A small GAN, trained from scratch.
Training: 3200 steps, batches of 64.
Data: trained on short English words printed on busy colour backdrops, 22605 training examples, 9.1 epochs.
Rows from block 4 of the discriminator of a small GAN, named by matrix and row number. Rows with one number belong to one channel. Each number is 500 + 25 x the weight over its row's rms, rounded and kept within 0 to 999. All counts start at 0. Numbers have three digits each.
After each channel's rows are labels from the 100 images, of 14976, where the channel reaches its highest value: "strongest on" is what is common among them; "colour at peak" is the nearest of a few named colours to the mean colour under the peak. Only what is clearly more common there than usual is listed. The data: short English words printed on busy colour backdrops.
# convs0: first 3x3 conv (discriminator.blocks.4.convs.0.weight, 96x96x3x3, each kernel summed), inputs 0-47
# convs1: second 3x3 conv (discriminator.blocks.4.convs.1.weight, 96x96x3x3, transposed, each kernel summed), outputs 0-47

convs0.57:505472486523518514498484454534495516512513515452477482528467518502486509474547531518486486483491585525493443535492488513500526522481537515481529
convs1.57:468523513506478482477529503502493483517484505522478493460535515448464548513523483527494481516452459481539478519461470493482521499467513480498512
strongest on: white ink; pink ink
colour at peak: black

convs0.12:483482509449492516432502457526497529505507481486513512527512527491499511552520518464489453498470516494530493452503510553465471501496525495461524
convs1.12:483514469485474497500522485462504481484514494521453471482527436445504484469561523489528536487488483471512516465481517508498506488478432509470489
strongest on: orange ink; blue ink
colour at peak: brown

convs0.40:497518457508506523496511462502497498531482497537522483464506501457491489476485488475530505483477470521503485464540498512533485485454468512486469
convs1.40:492516487483487538506512477488470483498487488467540490508516514525470532502480543539487483506512511541511482514428481494515499530492543516475472
strongest on: white ink; bold
colour at peak: grey

convs0.46:497484498443525503523518522519543523510532511489484482507473448546481480470488526520561503485479500473457470544468459512505533509507468508491511
convs1.46:483520492541483513522512529524552510489512524535471488465465548462493506467490475534468489529480505505486490555474511480479491520449464476500523
strongest on: black ink; brown ink
colour at peak: grey; pink

convs0.70:462500500528513486506531539510524463487509510548510535528517478499484475473487482489489548489516495517497494471463490487485470515516524507523502
convs1.70:490486503478473456464569542503464507484517440497532481516519532557522478461517508524529506482502489508493523532468505514513485504482469478498526
strongest on: orange ink; yellow ink
colour at peak: black

convs0.83:491480503479465498508527539462507484516494522480506469504461511563498464457509531516543499480497454490495478507476498478503513534458424488487489
convs1.83:482503515525516503502502525512506522461505472459490487523483543513442506497487498574485544492485524462491493487522514521470490500469532516483503
strongest on: white ink
colour at peak: brown

convs0.56:506518508496495530510523512514538533523489471499524517532500511513503509534437490440485532459471511511547486493542453455510475503498478498483482
convs1.56:502523559492469476477562459471471481494464509556502516516514534460501503505496485545501503480490481512502491518482513504537512499469514487506463
strongest on: bold; white ink
colour at peak: black

convs0.31:487551438509471470481468450506509517540494500497443481493501455486489461494451518478528470508498491472511455504500489497542513491505485499536497
convs1.31:483453487535517501508493496517526487504530531486495550544480514530467479498438476504485509502506486508500467516433501488514522560486528480489459
strongest on: black ink
colour at peak: white

convs0.39:469517505488477468511480504492501502504459484494487474523515502506543488518526463505567505592528486487524528471565487496556502477505492509504501
convs1.39:498484538549496537542502472533499500514500450511478532554496522539510531443488482469497473487495457500485468526521538487512492523522492503498501
strongest on: bold; black ink; white ink
colour at peak: grey

convs0.64:502525499495523499516519496455498482478533514505512494504526537476522531476492529454490469537554473498514501533490514508550535535520523542549468
convs1.64:528532493481471536551464488500519529494497455481494518480515478509524495509477530494485496538468496513546496503535501513551508473543456492470523
strongest on: bold; black ink; white ink
colour at peak: grey

convs0.15:461523465452468513446549509506497515486507453532507486483504528523532517527527520526508507492496473513516525486488487512488519520492473492448469
convs1.15:504501455522514489516490501487509549482513508498453515472486531440516492518529499529513480497491508480464466520486512479506458470448498502513514
strongest on: orange ink; yellow ink
colour at peak: brown

convs0.27:479470485482464504483485474487536492470541516412472514475501519515507500473501502546574508513479478486489467550477522477467502513534485468481490
convs1.27:495496491536507476478497542492446541530526510494499520526475487506500520463492487514509481500464527512502491490526505506524509515507499509517487
strongest on: blue ink
colour at peak: grey

convs0.17:492526448483514482487545509477472510498490491547559512456512510482478514504505502455472498454505463498463508494502515524486529539533538536454484
convs1.17:518507464526477516533493481522516503517503504532486480529518502490556515523522508475476466502530514535535520531485485567523549491505515477530525
strongest on: black ink
colour at peak: grey

convs0.34:518482531496523518446476507499528500480532498462495485496455492511516471464472517521533515458462462481483473507461502467487520499499498493491492
convs1.34:471454478529508496495451514512497505473471503475490531541489532458470485496470482520450556526514503523491518512504471517531469504487467517493521
strongest on: blue ink; purple ink
colour at peak: pink

convs0.65:477501541492466535529528520464529512497452476510505508519476496522542514528507517504519494524505540524528479485494503489451483504543549493490524
convs1.65:481512513533472442504546481502499527478500489527494526498500489507504510501517485514515483500495456493477439544489511484514499486483468487501501
strongest on: bold; blue ink
colour at peak: blue

convs0.7:545473549513524537495448488515488486514477523491535515531491474510510513499492480505483501515494516527518491528535479476488477453502531495458526
convs1.7:474512525477474444474515519495464481475456521493552518526457487520465509513495537514474504521492492505495508494564508507457467535489492475469531
strongest on: bold; orange ink
colour at peak: brown; black